python train.py --train_examples=78125 --n_mels=40 --input="log_mel" --tokenizer="char" --arch="convnext" --optimizer="soap" --learning_rate=0.0039 --max_steps=23100 --adamw_weight_decay_other_params=0
Rows from block 4 of a small CTC audio transcriber, named by matrix and row number. Rows with one number belong to one neuron. Each number is 200 + 40 x the weight over its row's rms, rounded and kept within 0 to 999. All counts start at 0.
After each neuron's rows are labels from the 100 clips, of 14976, where the neuron reaches its highest value: "responds to" is what is common among them. Only what is clearly more common there than usual is listed. The data: single English command words and digits, spoken by a formant synthesiser in many voices.
# fc1: MLP up (model.blocks.4.mlp.fc1.weight, 256x128), inputs 64-127
# fc2: MLP down (model.blocks.4.mlp.fc2.weight, 128x256, transposed), outputs 64-127

fc1.139,148,258,254,182,189,216,236,248,234,227,233,171,302,203,215,177,242,248,156,194,176,140,261,263,178,201,187,166,193,224,167,206,144,163,220,253,167,179,236,115,227,215,240,170,71,189,147,161,192,167,183,206,218,171,216,109,173,258,172,163,336,161,239,259
fc2.139,210,200,217,192,147,154,127,176,165,241,186,142,165,145,190,172,156,147,164,165,204,251,175,215,166,245,210,99,190,148,229,202,204,255,187,214,252,105,222,161,201,226,197,218,262,238,209,236,216,137,188,143,206,161,277,209,139,197,200,217,250,148,182,188
responds to: voice: child-like voice; /p/; /z/; /ɔ/

fc1.150,151,227,192,168,163,197,183,140,186,231,157,190,146,162,179,212,210,211,190,168,173,215,115,184,241,180,306,234,270,176,218,154,186,148,149,188,176,236,183,178,287,216,172,222,194,167,230,164,234,108,254,188,238,201,188,239,211,180,200,146,199,164,177,150
fc2.150,191,195,118,220,123,232,202,252,208,281,236,180,193,107,204,279,228,175,170,282,176,205,207,157,185,162,169,193,256,194,213,198,191,161,146,206,192,204,250,184,228,124,146,234,187,204,210,200,221,176,149,160,148,262,217,193,166,125,245,205,172,225,169,216
responds to: /ɝ/; /ɛ/; /m/

fc1.230,201,216,206,203,200,236,229,205,152,221,174,189,274,197,187,157,199,283,190,200,149,170,178,192,89,197,187,171,167,219,239,204,177,212,147,144,268,240,171,232,156,155,177,350,203,248,206,208,137,201,187,192,190,297,246,145,208,153,230,222,214,213,198,219
fc2.230,190,250,210,196,217,166,194,191,204,183,266,210,172,212,199,237,197,141,248,159,157,144,227,256,192,94,224,231,216,178,254,216,113,179,211,143,202,216,228,203,162,155,188,256,199,151,201,144,151,146,137,256,179,165,169,180,192,234,271,174,213,214,162,230
responds to: /s/; /ɑ/; /ɹ/; word: start

fc1.147,185,129,214,192,200,258,196,212,252,296,207,170,181,199,236,207,227,244,191,203,198,166,123,245,169,182,135,209,222,297,208,178,96,169,173,248,184,245,115,168,192,254,207,188,227,243,141,209,170,127,155,147,214,162,165,196,141,168,224,277,193,202,210,243
fc2.147,227,160,221,193,223,194,265,181,128,200,197,162,157,206,153,131,197,154,183,182,182,264,189,185,256,259,223,131,213,215,193,195,177,199,213,152,157,203,171,170,171,192,178,213,179,145,217,208,82,187,151,182,228,182,156,195,156,246,227,268,188,212,147,124
responds to: /l/; /ə/; /m/; /ɑ/

fc1.26,218,218,120,194,168,297,234,245,271,212,202,177,263,232,131,183,171,269,226,203,167,195,222,259,212,82,230,202,230,196,231,195,167,193,157,173,182,96,159,156,216,200,136,176,159,201,159,159,241,182,210,177,235,203,223,165,209,316,196,184,217,251,183,159
fc2.26,245,202,199,216,175,230,194,214,195,185,214,200,149,219,217,200,171,209,168,170,209,241,169,158,153,207,242,131,264,266,182,122,174,164,182,172,182,216,156,181,208,195,238,189,245,155,201,240,255,188,168,229,224,177,198,165,168,188,155,190,183,225,209,234
responds to: /n/; /ə/; /p/; /oʊ/

fc1.243,241,159,168,151,267,243,247,205,232,225,190,206,245,185,201,208,222,266,189,184,178,157,275,219,204,260,164,229,180,149,102,232,212,236,237,162,197,257,145,220,165,213,251,250,230,182,284,204,224,185,253,137,144,148,262,172,206,228,250,200,227,205,185,264
fc2.243,224,193,214,206,154,223,212,181,252,195,184,244,202,146,193,192,181,132,157,201,264,169,225,223,117,180,203,197,273,153,275,244,218,160,260,84,214,83,219,178,226,152,217,205,247,180,207,214,217,230,215,207,196,216,252,250,206,161,222,159,136,118,220,154
responds to: /f/; /dʒ/; /tʃ/; /eɪ/

fc1.198,200,211,205,225,172,190,176,123,227,199,292,184,176,224,121,214,212,275,175,196,219,149,206,174,220,210,181,213,253,179,188,125,164,252,246,180,214,211,237,236,233,195,189,182,228,188,237,204,121,106,237,218,208,160,180,211,203,196,243,183,227,216,184,165
fc2.198,128,158,254,230,192,185,168,145,149,171,159,220,236,191,168,192,204,98,167,254,205,209,183,218,226,94,233,173,164,209,251,178,189,255,216,187,224,170,240,226,238,141,199,238,186,227,129,199,184,233,226,235,243,260,175,226,181,241,204,194,177,168,203,178
responds to: /z/; /p/; word: close; word: pause

fc1.88,271,243,225,259,225,195,202,105,237,254,238,202,179,262,169,159,223,241,229,266,210,210,181,202,189,191,148,129,202,247,179,171,193,291,200,151,152,162,214,182,209,203,186,215,247,226,237,202,112,215,157,259,213,286,161,241,147,223,201,200,181,127,172,232
fc2.88,129,171,226,137,202,194,180,201,235,208,188,171,264,215,167,271,173,169,128,174,191,213,195,239,185,239,251,187,250,174,175,250,264,199,122,201,285,195,264,198,179,149,152,188,152,219,193,241,202,194,161,146,149,257,226,200,283,197,218,245,128,156,269,241
responds to: /ɪ/; /dʒ/; word: change; word: repeat

fc1.75,231,249,195,252,254,194,239,163,126,258,180,308,227,165,177,182,176,276,202,280,227,192,154,244,193,224,277,211,228,168,132,239,234,259,220,190,175,195,214,239,220,179,243,183,265,193,239,118,196,180,124,238,311,232,206,207,148,190,256,166,279,228,260,206
fc2.75,173,149,215,190,261,204,205,126,146,249,206,194,141,242,204,262,267,186,213,175,202,191,196,280,169,171,191,142,244,192,170,164,179,189,209,155,239,206,213,220,216,224,237,245,241,174,154,210,184,174,226,199,181,188,212,141,198,246,209,253,207,241,159,232
responds to: /s/; /k/; reverberation; /ɪ/

fc1.158,124,231,207,143,202,277,269,139,266,160,172,179,201,242,157,208,94,173,214,131,174,203,207,144,267,208,204,212,221,244,236,229,217,209,165,203,190,173,125,199,190,197,201,191,143,175,223,164,188,266,244,230,177,192,205,146,240,176,144,177,101,233,203,131
fc2.158,259,163,123,199,234,211,197,241,191,206,158,168,215,225,186,229,194,272,195,147,145,127,179,113,193,204,141,206,203,183,191,226,173,190,158,188,191,136,178,239,251,142,196,187,106,182,178,169,202,235,144,282,195,179,243,229,199,204,201,184,184,201,231,212
responds to: /f/; /ɑ/; word: follow; word: three

fc1.222,204,239,217,167,142,197,256,199,195,184,251,196,255,193,216,217,200,235,180,243,146,167,260,217,209,199,137,198,225,188,265,148,215,219,173,150,282,164,190,222,219,258,206,270,140,193,266,154,256,172,169,163,180,159,265,195,242,161,171,209,225,208,237,199
fc2.222,230,237,197,214,189,198,135,120,183,171,177,180,199,195,205,207,240,209,205,182,171,194,238,198,182,179,202,170,102,218,220,131,186,212,184,192,232,198,216,143,221,218,235,190,206,220,152,207,212,266,200,180,128,175,191,294,227,176,245,141,193,97,184,213
responds to: /z/; /ɔ/; word: pause; word: close

fc1.218,223,180,201,186,172,201,223,237,261,200,254,142,260,168,159,155,221,230,208,272,201,210,209,258,173,160,278,183,184,174,187,243,163,155,208,218,181,163,207,202,248,217,161,234,227,233,208,276,193,217,161,130,204,219,283,198,171,163,173,241,204,191,176,205
fc2.218,226,195,160,322,250,190,197,232,165,198,188,221,163,229,205,225,175,164,244,175,152,183,247,156,147,220,241,176,278,184,164,133,209,177,200,146,118,181,249,222,194,178,257,221,209,214,202,208,256,252,190,228,145,201,170,167,192,188,212,304,154,154,271,194
responds to: /f/; /ɔ/

fc1.131,177,168,223,141,260,257,131,173,219,209,272,233,202,225,202,235,156,259,166,237,162,171,203,225,207,222,142,232,182,227,147,192,247,192,203,141,147,271,121,185,183,192,256,205,138,198,240,239,167,200,196,165,238,229,211,169,192,197,191,214,161,357,155,234
fc2.131,122,328,187,205,217,199,208,148,259,224,211,243,189,221,181,209,123,167,213,168,196,208,230,224,201,161,235,232,192,193,171,202,269,196,157,235,197,184,208,176,210,126,134,237,171,189,231,138,158,222,177,203,179,189,217,180,202,307,162,209,139,191,254,181
responds to: /s/; /n/; /ɛ/; /d/

fc1.153,338,216,183,186,248,238,177,187,199,244,227,214,155,231,195,264,236,216,283,223,237,193,220,156,195,224,146,192,199,267,197,150,176,155,235,199,203,205,183,264,234,191,115,192,167,215,233,174,179,221,142,258,222,306,280,186,258,201,186,132,263,222,233,220
fc2.153,117,264,218,208,226,171,233,199,153,203,247,151,234,226,182,252,188,242,237,250,183,150,247,200,178,135,183,240,200,160,108,173,199,173,188,195,243,249,181,136,235,162,185,203,191,260,278,287,199,220,226,179,177,261,197,162,160,200,221,154,103,227,206,246
responds to: /n/; /dʒ/; /tʃ/; /eɪ/

fc1.22,247,262,150,151,197,176,231,241,193,161,141,219,163,160,192,139,128,153,116,207,214,147,175,84,235,234,178,261,201,194,222,184,246,178,197,221,214,92,196,123,222,293,211,222,233,197,165,227,202,226,182,229,189,241,187,196,170,197,227,189,258,181,150,224
fc2.22,220,245,203,204,213,179,232,192,271,264,143,165,164,155,190,162,186,289,281,141,142,236,248,221,139,183,219,167,181,178,201,140,153,162,229,197,233,148,226,147,216,232,196,239,231,208,219,107,268,211,192,216,204,261,189,214,200,165,211,201,217,247,148,146
responds to: /t/; /s/; /k/; word: next

fc1.64,221,192,190,226,215,147,228,278,234,169,193,197,191,196,243,204,262,223,235,239,217,96,193,204,157,218,247,312,202,228,149,196,167,142,151,156,222,162,179,217,182,198,182,160,238,202,180,130,214,203,112,177,202,200,212,201,245,263,176,268,184,124,164,169
fc2.64,152,167,134,211,230,160,187,185,180,219,211,196,118,266,188,171,276,190,197,217,232,227,190,227,244,168,289,125,179,215,188,251,248,187,269,202,164,163,165,194,179,217,216,242,171,196,246,254,171,188,183,263,189,159,182,194,224,150,243,212,246,256,201,221
responds to: /aʊ/; /d/; /ɝ/; /l/

fc1.32,246,111,218,216,233,216,189,127,272,161,125,238,197,158,131,232,201,215,188,189,181,184,209,202,231,182,170,196,222,187,180,209,197,199,203,205,172,210,187,183,191,197,179,211,194,250,199,235,288,155,254,278,173,249,239,254,302,232,216,259,189,235,229,203
fc2.32,199,252,133,238,209,160,191,213,172,211,310,151,271,132,225,138,151,181,155,199,206,147,142,170,199,213,218,203,163,179,191,217,226,195,202,159,252,161,191,204,213,190,191,216,189,213,139,215,291,246,176,196,136,220,229,145,159,185,269,138,184,165,189,175
responds to: /l/; /ə/; /m/; word: alarm

fc1.129,140,183,170,178,145,226,244,170,215,241,251,237,309,200,234,227,225,253,200,254,180,165,189,202,237,199,226,225,253,205,137,186,218,203,207,202,194,245,175,167,181,190,270,256,219,152,217,173,190,135,173,169,174,158,174,238,184,112,225,226,174,186,226,228
fc2.129,116,178,180,249,165,163,195,179,196,189,168,220,233,156,248,190,203,186,193,237,123,244,194,258,215,138,157,230,271,246,259,135,183,274,203,223,80,184,231,266,246,239,262,195,231,178,149,229,190,201,226,151,199,178,234,208,173,171,251,165,215,189,142,200
responds to: /z/; /ɔ/; word: pause; word: close

fc1.29,185,194,196,270,153,244,219,212,178,225,178,207,200,196,107,210,212,220,197,196,193,172,170,164,235,176,215,181,213,213,277,229,261,245,280,188,153,192,168,252,214,248,243,190,153,197,197,238,170,182,211,190,223,213,153,204,210,276,185,154,100,293,105,188
fc2.29,150,221,103,125,166,198,200,221,159,172,181,207,263,279,209,224,206,215,252,247,198,262,199,194,196,195,169,255,251,210,226,193,206,221,170,119,214,108,188,202,245,190,189,211,223,239,137,161,167,213,116,200,179,200,213,184,203,221,199,158,222,170,196,214
responds to: /z/; /ɪ/; /ɹ/; /u/

fc1.227,136,176,237,234,147,222,239,183,170,134,251,210,205,205,170,234,176,202,190,167,264,202,268,272,181,191,217,187,131,172,208,229,293,227,225,196,185,235,202,205,236,206,169,159,197,220,174,122,198,150,195,183,188,165,192,214,195,101,204,295,228,195,113,181
fc2.227,201,213,175,117,193,218,120,150,190,196,159,222,195,200,172,178,164,201,148,199,233,204,208,187,184,200,195,244,255,165,133,273,251,125,165,234,242,202,189,196,204,117,221,198,263,243,238,200,241,193,241,232,209,202,270,208,213,189,239,181,147,161,182,240
responds to: /f/; /ɔ/; /ɹ/; word: off

fc1.38,202,173,183,215,174,224,271,312,168,248,164,241,223,161,161,224,187,114,212,198,259,228,141,192,216,219,153,181,256,177,158,212,180,183,142,213,172,178,283,253,168,187,128,254,207,220,200,222,199,254,204,225,241,229,228,199,205,183,249,198,246,151,182,263
fc2.38,202,207,186,256,208,207,170,162,128,166,294,134,206,224,140,202,146,219,279,256,181,242,192,241,279,232,108,176,214,183,232,248,235,224,172,215,174,226,153,168,172,214,180,172,165,255,176,111,233,236,173,215,139,236,180,212,222,180,191,255,192,220,274,179
responds to: /f/; /aɪ/; white noise; /v/

fc1.14,266,240,241,130,254,209,263,183,127,162,172,169,236,190,222,252,258,203,185,236,168,170,171,213,143,158,194,284,172,229,176,236,171,209,185,158,111,198,131,238,285,167,233,288,185,225,207,204,181,132,202,145,205,149,210,141,160,239,239,208,244,206,234,236
fc2.14,179,218,167,211,192,244,194,204,240,222,258,232,216,154,229,283,182,165,219,220,260,214,227,224,166,197,205,124,192,184,235,263,258,260,194,171,262,213,172,213,166,196,176,240,188,225,318,205,218,147,166,135,232,201,189,242,224,118,270,279,186,139,205,215
responds to: /n/; /s/; /ɛ/; /d/

fc1.106,143,178,215,202,284,200,197,225,119,224,215,211,184,255,171,151,143,205,151,204,239,238,182,280,172,208,222,261,209,246,130,219,210,139,161,188,240,252,214,247,199,113,257,158,211,133,243,208,213,166,187,225,241,205,208,169,230,153,183,214,243,157,167,296
fc2.106,243,143,182,215,256,213,157,246,319,231,260,274,201,203,174,209,177,228,202,161,214,164,231,225,193,241,161,246,222,158,256,238,236,180,237,206,201,207,162,255,201,88,225,192,243,133,173,233,181,224,220,163,261,182,195,176,303,140,186,231,194,178,174,138
responds to: /ɝ/; /aʊ/; /d/; /l/

fc1.205,187,166,169,212,143,213,205,231,120,206,290,212,224,187,157,252,159,297,202,183,209,157,222,234,213,246,166,195,259,158,162,231,211,161,261,172,254,223,155,224,204,253,198,227,237,246,260,238,233,177,238,247,178,130,221,195,148,222,202,218,262,228,119,204
fc2.205,177,220,204,219,136,140,199,174,256,192,96,153,252,254,158,140,149,137,220,192,217,142,242,176,235,167,171,197,221,171,246,218,282,198,229,154,207,145,228,163,176,161,210,179,173,219,155,218,218,267,191,309,140,183,161,247,273,178,211,232,187,220,229,225
responds to: /aʊ/; /d/; word: louder; word: off

fc1.76,172,211,211,196,196,199,215,138,199,168,268,168,232,198,235,285,172,180,214,236,98,188,206,159,212,239,174,204,228,216,257,175,208,292,158,189,254,176,226,183,220,195,195,319,141,140,277,261,211,130,224,181,261,176,250,240,181,239,187,251,169,241,248,191
fc2.76,266,248,215,283,197,230,235,187,219,167,170,193,246,178,182,198,263,181,222,187,235,219,238,244,198,195,223,227,199,177,188,173,116,190,140,228,274,291,240,225,235,260,249,171,256,217,162,229,193,236,229,124,192,176,188,252,147,265,236,133,185,166,177,189
responds to: /z/; /ɔ/; /p/; word: pause

fc1.195,109,168,240,173,166,166,238,227,222,116,290,215,227,156,237,175,207,239,154,128,213,181,131,177,169,234,214,181,201,226,276,210,208,235,176,208,202,171,257,168,164,203,162,198,159,248,233,321,266,161,253,154,151,250,202,196,166,185,185,289,179,175,278,210
fc2.195,139,249,273,304,129,201,181,201,154,263,159,190,163,224,259,134,185,189,257,127,168,200,185,190,197,119,184,212,263,197,167,141,120,204,202,141,113,204,242,192,189,253,174,132,195,213,188,239,262,266,219,185,164,166,189,252,227,206,180,164,241,189,206,275
responds to: /s/

fc1.83,246,223,222,177,149,296,227,257,258,129,268,244,220,182,202,178,170,210,157,207,302,171,197,142,263,189,207,162,218,262,187,241,205,171,242,229,115,185,163,197,227,197,208,171,213,149,200,244,255,244,169,210,221,243,235,214,173,221,158,219,178,145,139,210
fc2.83,216,245,174,185,267,259,264,177,285,190,273,195,212,242,203,213,267,164,227,248,155,242,253,202,191,230,196,262,173,203,111,264,179,242,235,132,208,222,126,162,173,190,158,177,223,180,209,211,182,203,177,184,176,178,193,244,141,114,238,216,167,260,186,181
responds to: /ɝ/; /aʊ/; word: louder; /ð/

fc1.91,130,169,178,222,166,143,156,183,185,190,188,243,211,221,269,268,242,222,175,172,249,170,166,213,117,193,278,218,148,151,213,203,190,154,152,176,177,203,129,135,304,195,248,203,151,238,178,249,261,189,221,228,175,189,162,255,216,171,180,211,148,185,213,317
fc2.91,186,228,217,194,167,198,206,201,209,273,193,180,199,213,212,236,152,144,133,259,259,279,171,112,210,182,196,223,228,237,234,239,261,151,213,219,127,226,290,166,111,210,158,151,287,193,180,247,253,140,185,184,121,184,179,228,191,179,221,212,147,231,199,232
responds to: /aʊ/; /d/; word: down; word: alarm

fc1.36,190,184,227,161,175,223,217,122,258,178,245,237,107,184,165,144,223,273,220,191,204,184,205,227,220,201,181,237,270,196,191,206,201,267,145,131,175,175,261,208,278,205,193,198,268,238,181,201,177,147,199,150,235,278,168,236,189,224,201,216,187,206,261,82
fc2.36,223,179,262,216,141,225,224,209,165,225,138,213,209,188,168,192,269,144,145,201,121,213,210,149,143,130,141,227,269,236,197,172,191,218,172,169,193,213,228,184,181,169,152,229,211,186,184,228,222,127,121,134,214,233,218,223,178,231,172,261,175,132,258,208
responds to: /ɪ/; /i/; word: repeat; word: music

fc1.52,198,181,190,222,191,130,207,163,149,240,244,227,298,206,165,200,179,171,231,148,187,148,205,165,262,186,242,184,190,209,240,250,159,82,119,183,208,216,127,167,127,228,215,160,205,258,216,173,145,192,199,131,197,205,190,165,212,241,220,160,203,200,191,179
fc2.52,188,222,240,224,241,252,166,231,297,188,232,199,242,138,165,211,203,196,201,202,200,180,244,221,291,261,228,202,171,171,275,261,159,167,199,177,133,193,209,206,135,172,212,173,206,215,222,233,263,188,148,287,235,185,229,154,247,286,256,177,181,227,189,212
responds to: /t/; /s/; /ɑ/; pink noise

fc1.93,220,174,240,195,190,137,213,160,264,196,121,176,229,229,135,189,182,205,163,180,222,174,197,216,187,261,159,135,128,230,150,181,211,180,223,168,251,198,184,188,224,209,248,214,125,235,144,180,199,205,218,298,188,216,199,187,258,197,185,313,148,262,199,193
fc2.93,225,185,162,199,183,234,217,164,142,148,313,235,197,152,153,155,171,216,165,191,183,185,175,222,142,187,198,167,244,228,246,164,202,238,143,188,201,166,197,183,265,184,258,216,208,215,261,128,169,211,210,204,181,270,232,200,220,201,242,254,219,174,203,274
responds to: /l/; /ɛ/; /h/; /p/

fc1.27,215,219,212,285,233,209,197,232,225,212,213,219,155,185,176,203,173,219,182,192,286,131,191,209,162,217,207,235,220,164,191,200,190,195,262,136,249,256,187,227,215,217,179,130,270,170,197,156,161,149,162,146,236,214,241,171,331,223,106,239,215,202,237,228
fc2.27,255,254,156,218,225,159,252,240,214,179,233,236,127,147,244,186,219,168,144,161,253,310,191,233,232,146,234,218,154,257,138,174,202,208,192,197,230,233,187,242,221,191,192,206,221,257,214,175,188,205,187,225,155,196,215,231,144,141,207,145,202,245,164,209
responds to: /aʊ/; /d/; word: down; /æ/

fc1.235,252,222,211,302,152,203,243,183,119,215,200,171,197,144,242,226,160,237,187,229,158,187,186,185,215,201,216,166,182,151,205,191,187,144,162,155,171,204,136,155,176,255,160,244,193,227,179,197,199,232,231,189,250,225,253,215,198,271,253,199,211,189,270,157
fc2.235,182,211,189,282,133,240,200,251,278,203,198,164,189,199,149,238,266,159,133,245,195,192,223,146,196,190,197,166,185,208,206,231,150,199,202,193,222,210,258,202,129,267,228,225,196,233,238,215,165,228,271,154,209,174,95,216,209,227,133,222,158,176,177,233
responds to: /ɪ/; /k/; /s/; reverberation

fc1.44,228,223,272,208,291,301,207,109,191,191,191,188,195,212,191,164,183,192,215,187,191,206,190,192,161,179,246,182,205,184,219,247,175,169,242,180,198,221,185,277,195,153,168,124,176,164,181,249,169,155,174,156,181,166,219,189,224,265,194,166,167,144,227,288
fc2.44,199,177,207,233,284,149,134,153,217,261,164,128,291,179,213,230,173,164,225,148,167,197,158,265,259,211,93,162,64,139,165,236,267,215,191,167,185,209,157,240,187,172,180,194,160,211,158,189,194,222,209,148,114,155,194,164,211,192,193,159,228,193,186,139
responds to: /t/; /ɹ/; /ɪ/; /i/

fc1.39,196,121,236,143,205,156,222,114,186,217,166,173,197,202,215,176,176,193,171,214,137,218,183,254,222,135,203,269,173,213,152,274,162,204,212,208,146,219,187,214,240,182,205,188,110,224,183,147,138,193,189,242,196,258,253,163,228,228,201,238,173,293,223,221
fc2.39,181,193,206,203,185,214,198,182,185,139,252,201,215,174,213,206,167,194,278,216,219,165,205,235,68,148,244,227,250,181,142,171,130,243,196,201,156,175,240,155,194,153,153,242,205,170,313,190,158,267,177,212,189,178,157,235,210,250,263,230,176,118,255,223
responds to: /n/; /eɪ/; /dʒ/; /tʃ/

fc1.12,190,131,242,287,212,281,204,197,192,170,177,221,191,208,208,207,205,201,120,215,155,164,167,210,198,222,203,142,237,212,154,189,153,220,216,183,206,176,151,253,236,240,244,216,247,192,225,200,177,201,173,178,212,191,150,196,163,258,216,188,211,227,197,215
fc2.12,204,204,225,148,145,185,227,146,209,258,218,189,171,180,204,241,225,186,265,217,245,200,222,192,246,191,238,134,178,165,222,222,213,123,179,140,173,194,218,235,199,164,169,193,201,212,250,72,125,273,211,134,208,140,154,157,152,241,197,117,251,192,197,179
responds to: /ɝ/; voice: child-like voice; /w/; /d/

fc1.223,229,197,232,227,222,145,247,262,227,221,190,169,228,283,121,208,207,140,169,216,170,203,198,160,153,192,171,274,186,234,177,209,150,206,122,135,141,183,224,150,235,153,257,181,215,175,223,119,186,156,259,253,199,206,221,308,157,270,290,195,212,190,208,169
fc2.223,162,237,188,182,210,230,135,151,213,179,193,244,178,249,161,274,155,288,207,155,233,122,186,203,191,209,200,146,210,116,162,214,159,304,185,151,214,248,164,211,110,196,177,190,208,173,189,195,210,133,220,167,199,258,197,131,168,184,251,296,223,181,195,183
responds to: /l/; /oʊ/; /ɝ/; /z/

fc1.159,162,183,182,208,214,187,337,197,170,213,231,187,169,190,169,279,204,228,165,172,177,206,168,219,160,214,131,170,242,206,231,168,217,182,206,139,135,174,237,254,195,175,201,120,166,217,191,227,201,258,184,188,142,221,218,134,215,254,197,217,131,169,146,279
fc2.159,229,184,167,163,231,230,194,163,140,213,137,125,206,284,173,226,181,240,213,248,186,267,292,202,207,232,180,198,186,163,135,224,135,243,228,167,164,166,187,180,193,140,204,209,173,194,116,191,134,247,223,201,205,152,180,220,270,205,160,195,236,283,163,216
responds to: /ɪ/; /u/; /i/; word: repeat

fc1.67,149,154,203,251,136,135,214,205,130,161,182,174,203,198,195,201,184,226,211,203,216,206,221,236,249,214,157,150,232,200,291,136,217,218,216,151,224,125,203,223,170,91,278,188,158,185,168,169,171,141,185,202,210,306,235,203,193,205,128,174,178,233,159,211
fc2.67,136,162,169,192,174,176,210,297,176,248,152,176,171,216,210,186,218,262,257,206,227,236,198,187,171,185,235,181,129,205,231,163,283,218,185,220,200,184,171,176,243,180,157,170,212,222,163,204,257,199,170,142,252,193,223,210,200,235,204,194,176,170,201,163
responds to: /ɝ/; /n/; /l/; word: learn

fc1.175,94,185,201,174,221,192,192,220,242,223,147,201,128,234,219,178,77,154,232,170,186,201,213,244,191,183,228,207,252,209,294,210,228,139,162,200,216,151,177,191,215,111,269,147,151,268,157,179,202,178,269,190,181,220,151,225,170,214,210,256,188,170,298,230
fc2.175,164,176,223,184,248,229,143,196,247,196,194,190,174,213,228,212,126,204,154,163,166,148,189,188,146,123,159,214,243,188,181,231,96,212,272,209,198,90,209,129,193,171,160,152,210,250,274,205,199,215,217,162,181,227,318,141,231,160,223,146,168,218,149,196
responds to: /t/; /ɛ/; /p/

fc1.184,235,182,174,118,141,259,250,230,160,165,252,226,209,156,193,151,240,211,173,201,211,209,164,218,204,184,179,217,219,220,254,192,200,155,210,167,133,177,193,166,186,219,179,204,205,187,153,235,225,230,207,172,199,135,254,200,193,268,189,210,185,129,179,210
fc2.184,201,188,229,98,196,219,296,128,217,239,269,170,242,206,220,220,252,174,213,218,167,283,177,216,155,225,218,304,226,207,162,116,209,200,278,216,244,127,176,136,187,228,183,171,211,199,230,137,205,181,190,197,159,204,206,190,196,173,193,216,226,264,133,167
responds to: /n/; /p/; /oʊ/; /ə/

fc1.179,221,204,268,234,187,214,272,217,203,218,195,213,258,201,224,248,196,150,213,221,211,185,217,136,121,225,136,250,162,173,186,257,189,235,212,184,214,152,205,236,190,202,167,210,168,200,216,225,171,248,146,239,260,263,177,158,216,197,206,228,160,275,202,163
fc2.179,237,209,150,295,172,272,244,296,175,211,232,208,186,205,199,232,224,206,232,151,267,194,262,207,197,204,216,172,230,104,179,165,158,189,216,167,148,143,232,185,257,169,276,230,251,220,211,186,231,207,160,203,234,178,249,155,231,166,241,198,160,218,227,220
responds to: /ɹ/; /i/; /θ/; word: three

fc1.105,171,144,227,186,201,192,198,228,194,239,206,150,205,233,232,141,282,274,236,247,254,233,155,142,273,182,194,136,263,207,291,214,259,197,193,198,195,182,175,114,205,167,194,159,193,266,234,183,227,208,155,226,241,218,236,158,255,273,133,116,178,206,237,163
fc2.105,190,252,194,200,168,180,169,190,194,187,207,285,238,170,192,77,144,221,164,173,204,184,223,179,220,162,247,146,207,206,233,178,236,284,173,192,260,206,158,252,275,193,217,247,157,167,163,178,225,192,143,227,115,225,241,244,239,236,175,108,167,185,207,251
responds to: /f/; /ɑ/; /oʊ/; /l/

fc1.165,148,172,198,226,225,223,210,249,177,211,185,130,212,149,184,149,241,246,209,196,194,249,114,177,279,179,200,191,243,174,227,201,252,158,257,213,242,165,145,160,243,106,264,184,154,210,214,149,278,229,144,195,158,167,234,233,306,223,160,241,204,197,198,195
fc2.165,221,200,178,125,197,209,199,192,222,168,237,224,269,195,214,84,139,204,164,191,207,139,208,187,186,212,201,84,214,197,257,127,129,235,189,192,199,216,195,159,234,241,232,221,222,141,152,209,252,187,241,246,182,226,252,231,198,172,155,113,198,231,171,210
responds to: /f/; /ɑ/; /oʊ/; /l/

fc1.28,176,262,180,179,218,222,241,207,187,197,194,216,200,208,207,202,146,246,196,230,270,184,186,203,209,171,243,222,219,176,146,187,186,237,174,227,166,197,140,255,171,132,174,140,218,159,217,160,207,112,167,219,233,197,207,162,284,165,132,251,164,258,257,255
fc2.28,209,218,155,220,159,140,208,209,232,179,223,165,211,228,147,176,219,166,242,194,176,173,141,242,211,224,194,201,202,218,178,248,262,75,147,206,196,238,193,241,193,197,280,199,129,176,153,191,71,227,234,180,235,181,190,211,169,141,226,207,194,218,196,171
responds to: /s/; /ɛ/; /n/; /d/

fc1.234,225,189,181,252,239,174,271,203,198,233,273,237,236,205,147,226,184,132,244,191,190,226,226,190,245,218,148,181,177,184,148,210,197,170,171,206,187,137,317,109,140,187,208,170,290,219,185,208,166,243,188,213,209,244,156,215,205,276,248,221,196,164,230,243
fc2.234,218,170,171,255,230,231,164,182,187,245,150,248,259,249,160,172,142,249,125,222,98,208,148,224,171,202,175,189,230,226,206,214,246,237,114,177,157,181,357,257,210,221,191,226,189,208,206,207,149,202,204,203,201,180,195,225,236,199,213,212,184,168,262,228
responds to: /ɪ/; /z/; /j/; /u/